Rows from block 7 of a small autoregressive pixel model, named by matrix and row number. Rows with one number belong to one neuron. Each number is 500 + 25 x the weight over its row's rms, rounded and kept within 0 to 999. All counts start at 0. Numbers have three digits each. After the name is the row's rms in percent of the matrix's.
After each neuron's rows are labels from the 100 images, of 14848, where the neuron reaches its largest size: "top examples" is what is common among them. Only what is clearly more common there than usual is listed. The data: single printed letters, digits and signs in grey, bent and noisy. In brackets: how many of the 100.
# gate: MLP gate (model.blocks.7.mlp.gate.weight, 256x128), inputs 0-127
# fc1: MLP up (model.blocks.7.mlp.fc1.weight, 256x128), inputs 0-127
# fc2: MLP down (model.blocks.7.mlp.fc2.weight, 128x256, transposed), outputs 0-127

gate.23 103:488509517533485522489504504492497465438473498486491517490516517467497505476479491502464527498516495467528567460510536485533461502469508509510463515558505488532494507477473485474480469551463476473513511516546481463507494502514516500488497484513512489511510506544490459539537482498487532465565516479461511473493490485516482496523502449489529487451539503540473513510500482481547504504498
fc1.23 105:514473519490465483472507468487525501546490505473530481540520543501459512447506492466490472484537509515467550495496496480523521476523473564490506508525518505521547535510512518530503543532489507456483518510521504457514484495546502532483546508529502510499540510508483475479508504557487485539524509484502520483494507469539511517484509459448519505500479453488522481524506494495508458469505
fc2.23 109:501490513525515494505476478491526546475484536490473520457492543507524450524484523501506475548482475529471477485541525496485492513492472466479484484445515475494488487487539493451490504524482538457500459486512526532473514504464471528547495513493502493490476504517553519499513504439552495487488481506508492470508491500455468515524519502509486516496476528469487476492529489495504581507484
top examples: small letter (63); the character j (33)

gate.150 098:516507559480511474507536449513487481513562520511472482503491536486500495504467529526544491522477445486472541555491490426489492505464465519500493484494465502508522486512521488509515489507478517494500493520516528495491513490478491505457548470502491508464527495498527544497519474479507450499490455507516507455495527480529528489465480482484488509496502497477472502469520463433500483484486
fc1.150 098:534520456512485503476511471487475464498455473517494502519535514509444533491508512468484469493495519457527487499520501564513506488512506484487525528493517525495465496455487524477440539472457514497491495470491496537473510471539465431488511465467528487527466520502515498494465538517513523489522489474509534505481467495484500506536490499490461505473514513532504548490519539516483499463497
fc2.150 101:494512550487481465532512472469472515475508495483502486478516512505499462483507506481544546483506493512519546461510436442528486525539497498496448487496483480537504499507494490523538504508541497518540481517478530444508470462534522521478530503506445502467548492512484487507534458493517516497493526520443467482500493508540525534503487478515499491520487527475485473508490493457488516488495
top examples: bold (98); sans-serif (87)

gate.109 091:514504517472524498497530539485510492491492491495550481470484462509526507551474451528460490512517521493482485533506500475530515520508492502480489493484519489459469487519511470536526471468547487516566508471485497518517522478450492441512471514515497496490490508470542519491496532532492561496506491520482507533510515536502549469496526501488484523515504512473550522531457471510533500538468
fc1.109 091:506494459457505472485484507504480474502528511523499540536475485527478532493513533497492475501562456446497473507486484531545460470513498488483519449556464493498502492484479492494530488488530521524554488493439443473498496492519504516493512515518505532511527470512488488487520525505480486532441501528530490466452506505459493512489510517538522497520498507461539515497512493518518520523497
fc2.109 084:530553535486503510510538443502531526520482499536468486479497505497510481511466479500492532482494537524529525491483516518447491500465468516507500538506554505541499508511479515478438507477486506527471490501502501481544509507474510501504517483517467477494487520561516488430497498480551546503488528477488509541536497489527499491507476491473496465514514551531525505479501509482463459512505
top examples: serif (52)

gate.218 096:563463461505461497544523501502538502489499491511487506521559494478521501506501531502508466535511458537453526505484519512500524528497545417473472494536506520497514487483484475510485508511532490492533472494492492508485489526480498544512509547501464516498508471522492514489504566527510508474507470517502467487517500481519513532497541460501546497479497515530470545516519522498524485495463
fc1.218 104:536509474505464511486508504456491533490518504472500460505491475512500499461503545523474497503488493516473516500468503531540515503541500474488492502496481499520450466503477539489527487494519515545519546498459476494485478495539458463499487485528482505485456485472428526513458500515525545509498448489491511511518490479497483502476502461472518460492487511460484442505514510506568518472486
fc2.218 092:516492494522520478479516489513527503520452548530491531510510529465481497499469483475558483497497461490463509536506469530484478481477477518478507459476518514488530471467486514522484482547519494512474509481513518478487553513450478507467443515493534529526505498525500473499495456516510488489528485486499492539479502491473505530545539492512537512483465491536516505517479566545484462519480
top examples: the character % (29)

gate.171 103:512516474526462439527531482467509509513491513461506501473500520470502499511525508497498490482560537532519517473515490513526455521514477506501461495516507530449506500507488514508515452483445456489537464464556505475469528483467521541464488474533536524456507514478451490513474500498525512517512496504508546510515506490540496533493512518522522489498519503505558477502469517496471497499524
fc1.171 107:553484561504472514516518545502530444468508492548518450495487552503483452546460524515499474516491515490553529481489520473510458532505502521501519499510504495522493543502483476480462516502481500496471522516484489519485508495475470535497532513529489484507486507500539548499511493501506500493501520507515521512506498475554519518481465465503499503448488499522548557518509477492544482513524
fc2.171 089:469514519508560520467498482507501511540510516507505526523499456469516532478501513502484549500487469510481492550462508476508545470481510478535547480482519527487510490444526516503522524509507530486522489484504543509518477509512477492530486492478499551532472474488500443500511492535472491486474478487504463504475503546425490456487539497488538484510485475479489518500496547532472505505476
top examples: the character d (25)

gate.223 100:507458540523524516473481508470534507502482519510468458518517504511469516488517485487500468499468518488472484495546480479501463509514513441545510490445487482496486505503507544492474488479509494519483496472462533540476499502469525503541498503491512412545529512524518476471503454474504473533500477492481515459515462514499487517520483482497526517485450503496472508508511502434515492468514
fc1.223 096:498493502482510539482493498486501486504508496502497559532510498456474492460520445467489513474481531488514511491520539543493481523499516530509457534515523483527549512435520461477450535530520517456470489487525514491535475494514494520511508501507526487481537499483507502555493522535518515494516516572521513474493514483475518463519534494515514509538515508481495523477530491492501490440531
fc2.223 093:519520502479480486443511487523517540505447487502521499475466489524471498514507537469529494478528524545527501544488483479522491475484462499477529528551502540528530487574510508525518492515476511562482510536521473482524525510486468520478488514442492543521479497468534525523471495516479502497520514460518519547464480499514501506498510505510469480486500481520494499522477455503497482533506
top examples: the character + (36)

gate.165 104:487529497486506495509501493502486505500492527460515446474489509512473511469524501530520495455467493458460474493448500510454453481509517476543518450478495479470470502542488498518515486475482526489541525520481480479505484529472508497461516508518433486465477534545534472465492466504509545488489494505452510511474503492530490508503452523493514510519484487457494451470521527467488484488499
fc1.165 104:493461481474453530460480522514516530547486510470486454467477508498494464506482495512493531517484455482489508507459529481490494561508479522450464472523519492517476463514500526542471453537488532480494504501532483477508482557503472490519475519544494488512533514482481518486448493485495472478505502480498499497465455463477485485462480525500482478474530489466475506515484528460490485496510
fc2.165 104:510525522525544491505510473524497492515513521532520535499518461481507527505491478517536488474533542493474524503512532458498578492511509486561493516530506532461531477494497474528533521515522488513488516543496513481496504506523495511468500511451504541537498483475468469469527492508476506534482531510495460497493494515514500526497530474490494535492461475469468492473540513490515564490558
top examples: dark on light (100); serif (56)

gate.42 105:518498516542513506481472484488503517538531523540519501467526519487497517486523498476507474521457532508543503523513494517510456470491443495496527512501503500476518503547521507543474496444504449497492491463518497486489514493462472505520508542504561503489542514505449509515505460445469462536539479532481530504513511479503491557515544536503506505525481471523485476511504521511475491492514
fc1.42 109:507545527445499468494514503525479465476516461516512536484507481472490478468467505497487464502448474494498464509519470495518491500476528458500479533561502466498451475530468514507493431506476527530485519480481469492458521493480475524481475488450535495489498480505517461491491496514532515502487524482504463535541500505498500489522470546509489491537497472543505490474494491477537470526499
fc2.42 102:506457507510483468493522471499521490504498535466463512504505493542503495536503477522507497505558465493475512438474526490522531484501518513479523517472499478514487513486465510497476498524495510469545486502485538502512520521555527469511523495520525523572485496522528542460516510541485514486505477524479493506481464533500488503456463455518566508520537485464513490508500511540494532508466
top examples: serif (76)

gate.24 099:519547492518488514514526456480520515507507506506542491537493477483507547542510507515555533501538527539533542504519535497552500517521488504525499518539512520530521468525571534502523527480517495484497479504526464541530529513526499485515530524499467492512494483521488518494514518486508492469508524493510516509507481552478492507489473481506522555479499521459533514484452492556508485495464
fc1.24 101:562466484541504468493524476506477486511462459508486516470448483539519494544476503468528496502508484519486487466483488532463497466514515495503486444532477477513447485499472511476486496505471510517504492496508530537487483523496501523460491521488496505505510459546492478494507477487511480504507428523515508504495538473502486453474492497488465490500472547480456472526479500465541448480502
fc2.24 101:472528530492542499513489516502506501439495518491461488540496503493470504440520456519498506507528530494535501540483519513462497483502535486471514511467529492447508493515502485534463524512486457499513523459491491475438511520530486489506534452474520478479522527481501499465508503509443508532470552468477473486483489479486518503487498476521527492459455491500535544497499483495529505498525
top examples: bold (85)

gate.175 104:517468536519499510494496510496514510535463494561500487480508520452484459472466501472496487497500513468487445462540521443496477451492508493477487493542497498521488511507492496525498529491477517513480470450473480493504485486471565493477474513460522479503510496486551506518470505469478469511494499528470484464498483485501507518527493484480508476483445493510496503549544476526505435497533
fc1.175 104:498508458500474519502511496490484489503479519475530519491516503465486506455509508500491534487498488500482498497537507538516471502490463536506526554563522481487516501512490478451492555467483512443456522458487524487509494510512492505504490473498574515454498501508471530513472523498482485490504504558562468514485494492494491519539543510473478439537505486523511486493517515504474477520522
fc2.175 091:514537485495508443507481463482529472474457514499508474510463490532488480528502521518520480506562510516494477513513517500534519468484508485527516496462499470511543518492486513473486502542505461511530487555515541495470505492499500471498501499522493559528476510483492478479528491519520489527511489501433464497516431529471489478491463474517521512483462448488522515499472481537504523517465
top examples: capital (66)

gate.85 109:481509499490473561531563486515497528460539514483470511529485471487515519495517512506515507492484445501499454491518472494484513523484480461496497499516492467509467488475484475481471482534463497501491448477498525510503491495461503538489476520455507487476491487503476482488487480493526493473436517493492495529433481547465503470502495506493479499421486478520482487459486527466484529484482
fc1.85 096:528513547497493489467485498507487519501513531567470504509497494530483514510464472479453510531523509500538469465518473477568489491487484465500476480496485488441469517501522471492525478452507471504540504471509511488475485454471479508495498513544516529513534502515484513485487472490463537526540525496531501507503474538512500467487482533479504479499489519529515516466451446488516522541490
fc2.85 104:497465470492502506516506501595470495491487511499501503482466518445513483539509458513508481508486456483468484538483485501502522505497505456464522514532478469517485530477519473471501513511470509475468427461428451515506514514509488510533520488503536546498510535489481491505522495495513456507497508543521489490523509499487488530489525531479488481524494501512466522495547510519482484503526
top examples: digit (33)

gate.255 100:519459498473489503505503525481518500478529515505542502466481485483516492543491477518437532539463536507443515489541468479491464480483464520483507540500520529501471518493423484513461505521543496505496532544501519512509506500476515502476511501484512487525489486486462486500504525521529495479461484534477541464490527548511495505513496547540535492522489460516494519472488508548502526502511
fc1.255 101:522534494458479515513516504495508503471528505521495515512475489506483469481483495482514515518466500524487481500553522511537456511537486454462540528472484500474500519470513485482467543526482478510526460518495482491475492450509490510554509502507518521563479463492476524470510573548504527519499512455495511474476516519496515541528477486483514519531479546502495502528465490476502482454487
fc2.255 103:510528462483481478502494480450510481540467503502507554531445501501527515555474541506509502503539471504507504503485517495466505477524487534481562519554513522484517466490547531496493473462521491487496510503522463520512502501481524525480513537488464512515503460466466534510504507510464480480523482506510491495510497523495486484512484457501443524469497476513476507463562482499485504526544
top examples: dark on light (99)

gate.59 105:498493472498504479474515501530489486474471482458493468497536510497496481472472499478494536506484512440476480479505537507512506509536520431492503514511542520490460469492490528493475503528493520477490518481483445463491452488503482473465456526507446478469541485483508471509473465512508501460477538481478497524507486528479486447498515535465503492459484478531474511506527507477460521457511
fc1.59 112:458538518486484463479508469457533494500508534487517506522513539506536467442516535433480509477472475522503526485490532493508507527513485505480486520518485517535558506475508507497474512504474535474513459503508522546512497495489482515517536557489525519471547527515543514478527530535497501498483489505478483515500541531498486510508551485505546481488515497497446488492497450523509504505479
fc2.59 108:499461490483467511484511526496500491460485494489475476519568522542461497454505511505483498475543511486481485482472516474492490515527482441478541491510519468482483489508490526482513469508477526472521495463490473468539519522482495505462505493540511490487511504496480559506527543496505506512505492551469521504538506489520518495495481487467438523449511552523455513467525534517476515506523
top examples: serif (58)

gate.3 093:478489496459498513541500517467490506469507466501502468519485482513478515502493479482456498520507503497478497491515518506475470540521473510473561528499463508505502497471488496496512497497503466513476477484516481451477473471461517461511492488441556461505506517478443509480531488507518509481470543498489455517461485485467510512481517506454516494463548508498446507504507489535445531494445
fc1.3 089:480477484505482517565506493542513498505489534498458475510507509496466489502495559488537472451506465524496512548473522484511531518483512476527493447528506508489494530523544511485482446498471515518491456505501506525523488554535498485495509541540516493486488490530487456493493551505490460497516507511503551485494496497506505507471503463495538490443494502446492506491454497536517488480489
fc2.3 089:497521460483486544481494499462519495472491500520526512476491480544496532530510508505479494487503521470459516462490469555521490480527498474474492519440478476484527478492471503535494522456530496441504527543494509503487526489472506500498503467487484512516497507457518560485503498506502464542484471477467484491496507498468474431480532512474481497479498505548492501554518461467495501516468
top examples: dark on light (93)

gate.207 107:508539466494492520555505486511479449473535514477502512454514493523456523521478484543469460520465504485492495506525499508530503514482513454491535510521526526513469511536563500479540507468523538535499508512532466477474538490531523483534444468497526514469533507522477490485499497510520513543519481537507529536504471489470502510493513494465480508518510472511499530525487492498474455527523
fc1.207 105:482501516503466517483508471513500538493518528473509509509510503516542471506505462472506517516469517489453507527483522503504476514506473464498552496480491471414490480482494512516464534505519515503496462477527474541531481536515484497480476502529538537507477452464449473489473473511478437472492493474503473464501502464492484510484507485480471483500548457516494500517495513490439506495476
fc2.207 096:499525492494496537483467486475523503552460511533499465506490520470495488496482499500493505487502480496502494492508471488445528486495472580514493498483500495535517510498493494502506509495473466493506525543525499467514511501480550487502549483498467452482487571512519537485457492480521544519490528488460496528462546450490496497482468468482519518453488513468507495486445525516536492524505
top examples: bold (73)

gate.147 120:468474472487490505460479506490517500510550489525505509515516454475455464503508503506514507517487520462485438469503479479475526514477479554487509463516524489477486487461477508496491475497477451532489446458441446500472495507500493486487479470529461485461532493490489495487479524479461507490496509510489500495475475497479465473530528499432505487450480515495496507511481507488450475483490
fc1.147 109:469477506549483523452526514474513507515492483505532460495521452475475501526505529516537516487457478443455503483510499509507496471498517533477488481494465503483461460475478503469480532483537515475508500474475468547506464480514504515464520515458499487501509494495455497474474490520482501540501525491502537502521502520484521495528478534497480500548530573481499495520562477517489477526493
fc2.147 100:447530494469468565522542524516485519505480486530525519516458488459506501527526489495536532491499480467520467547532481495483489503514466495491532486518521459529516458475525532503524501538471555527504458519523536472513543523452486479506496474489496503448496533491525510515505521516504480490482490517511476547482531499499511506554506496519518490467467466507485485482478525498501475488504
top examples: serif (96)

gate.240 106:526461506486467528526535527479508504513501470483495541541505510525489496481481491463507537486476485481447469504531494501483515505547521518492486474502532526559492511490539483485540534448506482478505473492464470495531476457503482513495464471506502490485459504502527523515523499470516530478529527552500543490450500504485504457523534481518535456490452491490489532510521485494475484530482
fc1.240 110:558502468522533476574508475472495526499457501541477536475484521476494463503499475521493506500506501477509510509499531497513485495519478485527519534488469513467529487516519490518478544521496500507486459465527506485451486478500521494521502546498516515515516509469546537487507459546524527461485506521469450507494478440529489542532533505488519467505489508505481492502527548505504459483513
fc2.240 098:503497526519485508487566503503490491492478513470490524516552482465473482511494548532472495535501482527504459480488506532517524485468490490487504538575498482452510498453539474459518479532486480528506525534529507450525535528472502508461474501541491521480518523506487496484493529553470507483474474481477479477508494534482463447520477499496487530502486461504492478486502476486506506491527
top examples: the character b (25)

gate.45 103:507490483493491457497498542502524505543490496507535504506505530493491516473488531493496472527464492488449526517488493482501540515498560544545468522492531480477509468508537496518467471507480508527483509485497477483508510507506469502516484455506512494516450518521510524534539549526499519529477548491513452487560502496526502551468482492532512516532532475547545525520462502493478520508487
fc1.45 093:464490498527434489465529501473506518524499436508507487489532489462508493483512528452509553548512470508489452480525500491489474481520507455445518501552455525502511520470474481466498528495510495510501520472485501471466457479506478487529484497482515529531533477507474478491521552501530488464505471529480486498511466509481493486513484546509534512507518511521491456508532489511519472513482
fc2.45 092:482519502436490524485496524483501483497488502495477506489459488538544519518417505456486470444451487501483499463495515501475534517470497524497528518496500527513514495511502515506513505504540493481543501550490515509523517476481498465487501469490516484517486519517508529479498509534521484510473562514530481511515489454507492501505518443474508452477484500520551515543447520514458494499485
top examples: capital (72); serif (52)

gate.143 095:473530481472486468526502501483476523476527535556473496524539533559530490484518511503491467466518506505505471495496478534508473512452524496493496493511556478532530485453487520502495486462489461539536517529485478490474492478544514470498508532524519523532451514485520499501444464515516515500485500512492466496460493504461503510471529517515524467489486508530552492527493518530468472504481
fc1.143 090:500541494465517553512475538511493523515511486493491491501484517511495477496487527441576516530511492472550479502520507500498460517505467525511527464510493528498490572467480518491468510498505479515500488475469482468480507521533482513476529523515517505450512498519465463540485518489504482484478495527495521476534445465491497479497468541479516455524452495523498469502539487531506489510518
fc2.143 089:511508479489512451506501476457523494493448508530479485508534495500519500508537498531479536470484535501488465458497510501518527478495552499532511491482480485485488494506447528515497553488532503560489519548507493487495501452498546512541455524517494490510494475461475510502499483502498497538480510510489507476513533467476538487499511456453491536556508503486540513474503519508562481474489
top examples: italic (72)

gate.32 081:422515480509497487522488483481540505456474500495514485521478468507456521507497498489492486502454505489448490489469492529502501460498516463455492494486463503503520499509490483434515473477522493492520499511480524476546460541512499502510480543535498466448479450470492531500470468506457522491496519504465463544511541492470461509500516498504477531483513528492524514533473521514513523520486
fc1.32 089:500511503502484500489480512475498516499492486479476492518509474527568540534485515486502517508488513504550468528507496535493455528494488501555497491539498542519479493474491514498491525526511488532497507505522462479469514462489573513503507525484554525512501500413514488495538552514522500533500485514504520472514504509501536490474501557493519546524529515523528515494497482516522497536454
fc2.32 100:475506507508487512526519545523510523466498508508495517496480481509439478501531477510549529481483522537470525461495521508488511487527505510468510499481500463446534472502486513453505418467515509466527517543480522505516478539519458515484490524503449472466506490510505508479502459493519516494504486515458510543507527518448457515552508494504507508502506524495474529502480542504464510480510
top examples: dark on light (97)

gate.116 103:473513487518514554476482454506454533549541502508481482438522496440496497481488501494484548507558529477444481507520497518506496495507510463515508556520517518487508460497500523458544460511533483519484505458502514517490496492497527506509489496499536512522528456475522513508460527531507507520534471508486503498508523534526469486503511466502478489529495450484509476506463485486528499512472
fc1.116 107:505534507499499501455487503495468451457477502504499459518473514506520477499486496516510501513497497473502535498478461498479490461498516521515452474530484476482499494504479488502517485508467519496482501530528513551489521506466483513520526483477549484473487559515438509507485489465493447499519480527531504575532519508450458510534487496496505528504466516529489494496528456512455502540458
fc2.116 096:482463446521516484582505481526512496468491493528488528501482497478529497456490520488479498509483471494486496529537520491450521478498525496524482512468514512521481486456524487487549489499505506503446450489475505493489491490503509508507473450491485551500527479457536542496515494513445480502490512489525481432464469519548478502468505516499510507506508499523500526468481493464523513527529
top examples: serif (57)

gate.50 105:504511483467522467511510478500473490473542487489512515482534481513507451523501534504491473516472487501480491541492470478508532485479471454552529500480484462489508484477511496541511480452525487488487485509446494506511493521474526531507486490509496527535512475500523502493511475524539519470477505560500510543464516523458472490518455479473481493465487490530523557512459513430503468480490
fc1.50 102:524519506482469514517490503496474525500476500459496497490484486523463468493448512436500526504500517498501512482505519491485455478475463490518494506475485471481466512546499470508518489518495502437489508546508488481470501519481445460487550506468497538491436500530529534506505478553490482463512484484547474531539506514489493480500516487473531503486494522538496492536514468477498537550492
fc2.50 097:492479549521532540501487518487494513544456522478476502493458489469477468503546468525463443515508474552495435505515475482522510509503474506529490470477526495509497544521501503476489498502537517534485521475477556470505544438478511490486505494511483480497512516529490498494507496521510483506516515516435536490488493512529520521513516440514481521505494488476498480467522455529487506497519
top examples: dark on light (67); capital (65); serif (61)

gate.48 093:487457507491478469489499477473513525518460486524574527534503488520480492484519510510483485538494465521525466479502493497515528492470503561522484522475488498502513526521497521516537550520461463493528534534526494445469515554485553484482511489505503522514487538524486503493484498552487522510460500505474469513485528530528519534533533497514521521512520542509486483499451513466489485497491
fc1.48 091:529512487486497441478506491497482515521539516513535496512499497505530441490533543538547496519469512490495471481458477490474460500481520505491513502518511494500518486510520513474532518480492483504520496532465526505493491498480532477516509502493487485504502511467550544468506512478521521530474516468474516494524522537439530519495521536541490550563495544470553505509498484492468514554519
fc2.48 102:525459492496509466520496557528490490490508500487492523490503498452479469491503472524525503534499476484517498510521477530487477494499465467524533541510499510535510442512502526492490485524474546531509520500496461529542491506452477516480478508496472516477457509528533514475453518520490530452510453501517495529487475471481467464491511505511497448484464497462425503487534482518485500523524
top examples: bold (74)

gate.5 098:496499504492490520488529471497515489491476493454470448513524470474459500503507483521477478508510474477551531494509502527468466498534496479498550496481497477522511527476518479514496464521508457508492481476514535446520522443485470490478455530500474551503490498467472495574437503502515492514491493499542482500485483501475507495526531503500480451527509468461532457513490524516507503473485
fc1.5 098:489499508491471494514537540506491523509493494484521495495528501486469467478507495476505435513526455496477493539530513558546545504527523459528496499538511484496532511490490459499497465489482564506514472475477456508488478519498531505481523529520528495453470529495491475541515497544487514509478487498480562480494525492510481503513513500495553500439503540515512478519523500510468523532511
fc2.5 102:551509498513464495497463454512514484473471524493506544493504501502473502495498521530509523465472495472550501489495512480476484472492499530500496470474473511500485528495512487490562559511483445500487534546515548471484537499437476473475474496491506513500549491459479521488443502480515517506515485489498444509483458505489478527494482475510495514477456484514479476487458492536510506510471
top examples: the character j (25)

gate.199 106:544517450501478499491468521472530451448499496500501447488511513530468514497477487511505490477471490494520514487453505444516534532502517502492499504480508540514483481550490513471508479481471511543489533520499501498440503490541481499477485530489493493496498528473486496476485528503496460480477481498447496497519479511521519492433517488501429527496479464513518517534494447501471473489520
fc1.199 109:469506485512462532525532510506509502491546484459523503563511530457517521476498536464525545448505493474510532477493518485535489530476461510474515522540460513494504477481537485500478523526500487499523514486504515523492525504535485506459533500520490527491545504507505486487495533503488480541480528530534508552467513472535497544479487475535466482482507474471495486484480515480484441469497
fc2.199 099:516495516458459547451497501504487505536480551496500541515460488490513460521538508482475487477540500449493482523521482547507492536504510467451505533497558469521509498472507468464479500498486567499475490494484481486513512511402486497520509473508502493499488511534517515525524511495468475517539498521534517504509532546494496490518501519502496485528481505504461501513499490497472515508517
top examples: capital (60)

gate.73 094:491449471509494519489492500468497475514498488522530526529486492443455446449525468530491516510485469491540532527544515495465490489518493533508493511485510474485533552473522536554521472498520519483490488529476501511509529466505513470505467521507518514455497517519516474539426470463534531518502510519532539480499534513483481516472489513507489483510480514481501528496502532513540492502488
fc1.73 105:505486472469513481466511477511527502526501479511482491518479528525514469479480487525514493530449495514570537495513480485491503467526515473506462508514464494464517505467500489555583473464512514504477447511470468516489503489492545519463483460508505501443474481494491498544519465547493488528491476517515507498533482477523472513492484496533508515478475474542510519506497477522499498457489
fc2.73 100:523476533521435536452529460530485553450434534522492511480522488485490506484539513481500506486507454500513470526518499555495479529482499509478495487513510476515504517524476489497463525490470495524503497516455494477472506477483462487509489519482493502567499525457489467505499476477493493485482496514497459507480552506489462492495534477472474472536463541500530511517505514493473517499515
top examples: bold (73)

gate.183 104:498501498479505531515507512420509467487469465482473526502505496514511453480492492481502509549474517496518485481523478511528486550528461479469533528501491501491520503486506546506490498505495500508475506487459431473521477510528491516499489498504525508480510489511521513469508503549493484490518472472525462475483438465472510487485546483446544486506469478525457529522512548508480520460515
fc1.183 100:471522506495496479464469495430509490485509507496512534477477517480535487526519497492515487482540480477506489528553512518557518490490516554526491511505532537485553492507458520518544465505496472525528507519561555510485514508498496514510524497506558482525493509491510530513497491504550529540513494503501515513517515513544513499508553464489515516534506486495575499485489490522491480513486
fc2.183 101:497483529549480496462487552563493516529474485511531476489488511497496523490491488517494483485503498501511516489449512499525467463485481471488428496501472528511496544485492473434488486512455495490511534483495473502497522483441483466501508539464476453513487492475473507539459481502446502467477485551521528508502499550506469474490472522492479519478520499511486526508511501480509511518483
top examples: capital (95); serif (93)

gate.136 094:510481482485483477485488492493456480501468485511469495447498558493493499461465507502523512463528506500533523497481501477488534447472491559498509492496503520517464489505479502468556533490490533486520474524482514517523484496488495465489487506503528483507489467481504497538505452475492508484537517520494542512467480444533546494511537516468520470514501483549483527551529532518553477513491
fc1.136 108:492513513534544502479519476513486527475487513546517469551514500464542465480513460485506480548486501488477539476528513518449520474486506488513463477476534539523437491495525508461480562521505496522534527488490471493491503500492471500507522498517494501475476523534534510491561537458494511500503487510486524519520547489514510502537523505508498498495519516513472503508539479532458461494537
fc2.136 104:508458470501488550499498551502514485559499469543502526508480453523484531556451560497496514472512528492473490485507434536525488543484515484496519537503448462515536536498512489445516495492499539505538530507508509485482518493526497508491498503519451492521468503495512492485511469507485533492512505502528488494455483534491518499499486482498468521494481486554519498515490465470500495481489
top examples: capital (68)

gate.1 100:474475469448490498505483462504507487506446506495531470515470528460473508487503467478447484503491508498527496514497484518476476468474448531494524489479477437496501458497510474546473486472502510498527526482474464506491474456436503496444472507551493524471510480524494475533472503457486507536496507464501506474457467456508528482521506512494476512484485480523491505501510526495499479512473
fc1.1 099:453451489485488507507487482522523484497523519503485488511467467473499518524502487511463508504531491541500512497522507470507535495497526496468490486464502497479488492485520445526519488505539559458520500530462508490429493517516510493497514485536457552514507459540491480530474515497525536508478499497526524476514470461514489536483497518485459473417498508506498501475497485483531559503508
fc2.1 104:539536518477500520521533511463480494490476469521522514533511493521489538506509532471510527499437497471539450503495517486502425459507465508517529499513488517461500501484494489528503530520484476552498476492522465541550499553497486521485473516481478513473488509480489511506514471514459495478486490493475507549455503470482507472521508494509524484527461445513497493495478497507483442485504
top examples: bold (76)

gate.224 099:479483507504510552473463492497504529489509464478496531486483496552504502513514496514494562489521470513546504525467458505492476529511490532515497495513511470500530499519569517518481499473506516521488519483462452550484516467456461468453435488497567492524530516485497490505517494450514468490490514506526512479486479479515526464459484516541502465516497504508514486499508486495526509492521
fc1.224 084:514482498529507470544497465506541532485514502490490527493512517509537499513499497522460533561478490504520454537503490448493493583483439482516484512514482484497488491498503504527470532545509474470499506471497490518492502510508525526510498475463535521549514515520493520489495555518504539494531534502527506485522490486522550506530500519520494462484546490541511488468513481515502454523472
fc2.224 100:509533482459520532475486539474475492497462442513516491493508558488511493532485557498484515437463497495524507495506494504509480482487514494478512484497545508488480500464487484472509493507507525503519496558468466474494516473513515509527522527493477469486545486498460481486521486484512446477498508472496509534476463480478473460463480480498493566482512531499530522492495558488457526488487
top examples: serif (53)

gate.101 095:535536480554544521484445472538516482477468469458487476453508515507492524513535539507484522498478491531478496482526496506498527489497490487515483511454475504471462491524502506476433481466508517524476485490539495509514540493485518514559496508470489457485530462491529506460549483463534490516474509472509499534507472535508496489488474511530488494525510504499509507479466506458497468532506
fc1.101 093:545507484488524502516429469490512462478496519463520536485487496488512466472483480489512536492490527522552554529498537534501515518479457549497459513502511515509542517538494462461487505501488521474450506543538512516522532509494449509555519476456505525466532481477488504476512488454507517521523498483506513492478513483483500496516505479506509504507520494533514512455494484495513497451515
fc2.101 096:488469540490507502441521520521466488503481541508499562469553519557471460457475525481491515490501483502512478476519477496527474514479511492500535469494474541447512505505514507501531551501520469504533531500508503483474497473522537502458482529525470455509476496472517499495486502489478480457467540495527453527505516502455479478486519490522504490510492472471527502526476507518472503504535
top examples: the character M (37)

gate.159 089:509567484510502535543548472520509485487514531522476510481517547486476470489484520480477496451533499513527493531505485505561490475518517528503459525492516480514476477524532487487521475448509554495527517479470485514549529518530506458495531470501497547515509517499530463533480500466501487477501514493529527485491480505544519499496490472497526476481484471483529485482511497517541540480537
fc1.159 094:504486512500491509507476475503515542468519480519528463470570502500468508500509495524484515502527490526530509526505489538545455507491523521492462505486498507472496507511558523536476517499559466494491471462513514499538545491495500473532503504506518512529481521470532505476494526507487492501481501492495478483533513544466552533497541498519491519474521515462464481455579514504516509519466
fc2.159 102:500507471492475536523456511491509500528536448520537480525456498494539480491480475448500507505458501467502514502431518520513521528514532507512469481486507498501503527469470490521494486550499528484474508514435492501544517484467521504481514477504504555516497498474515531521523510499499547498490516484512516517549470504491468479547521522507493522476511469525539470535476460455498493486513
top examples: bold (80)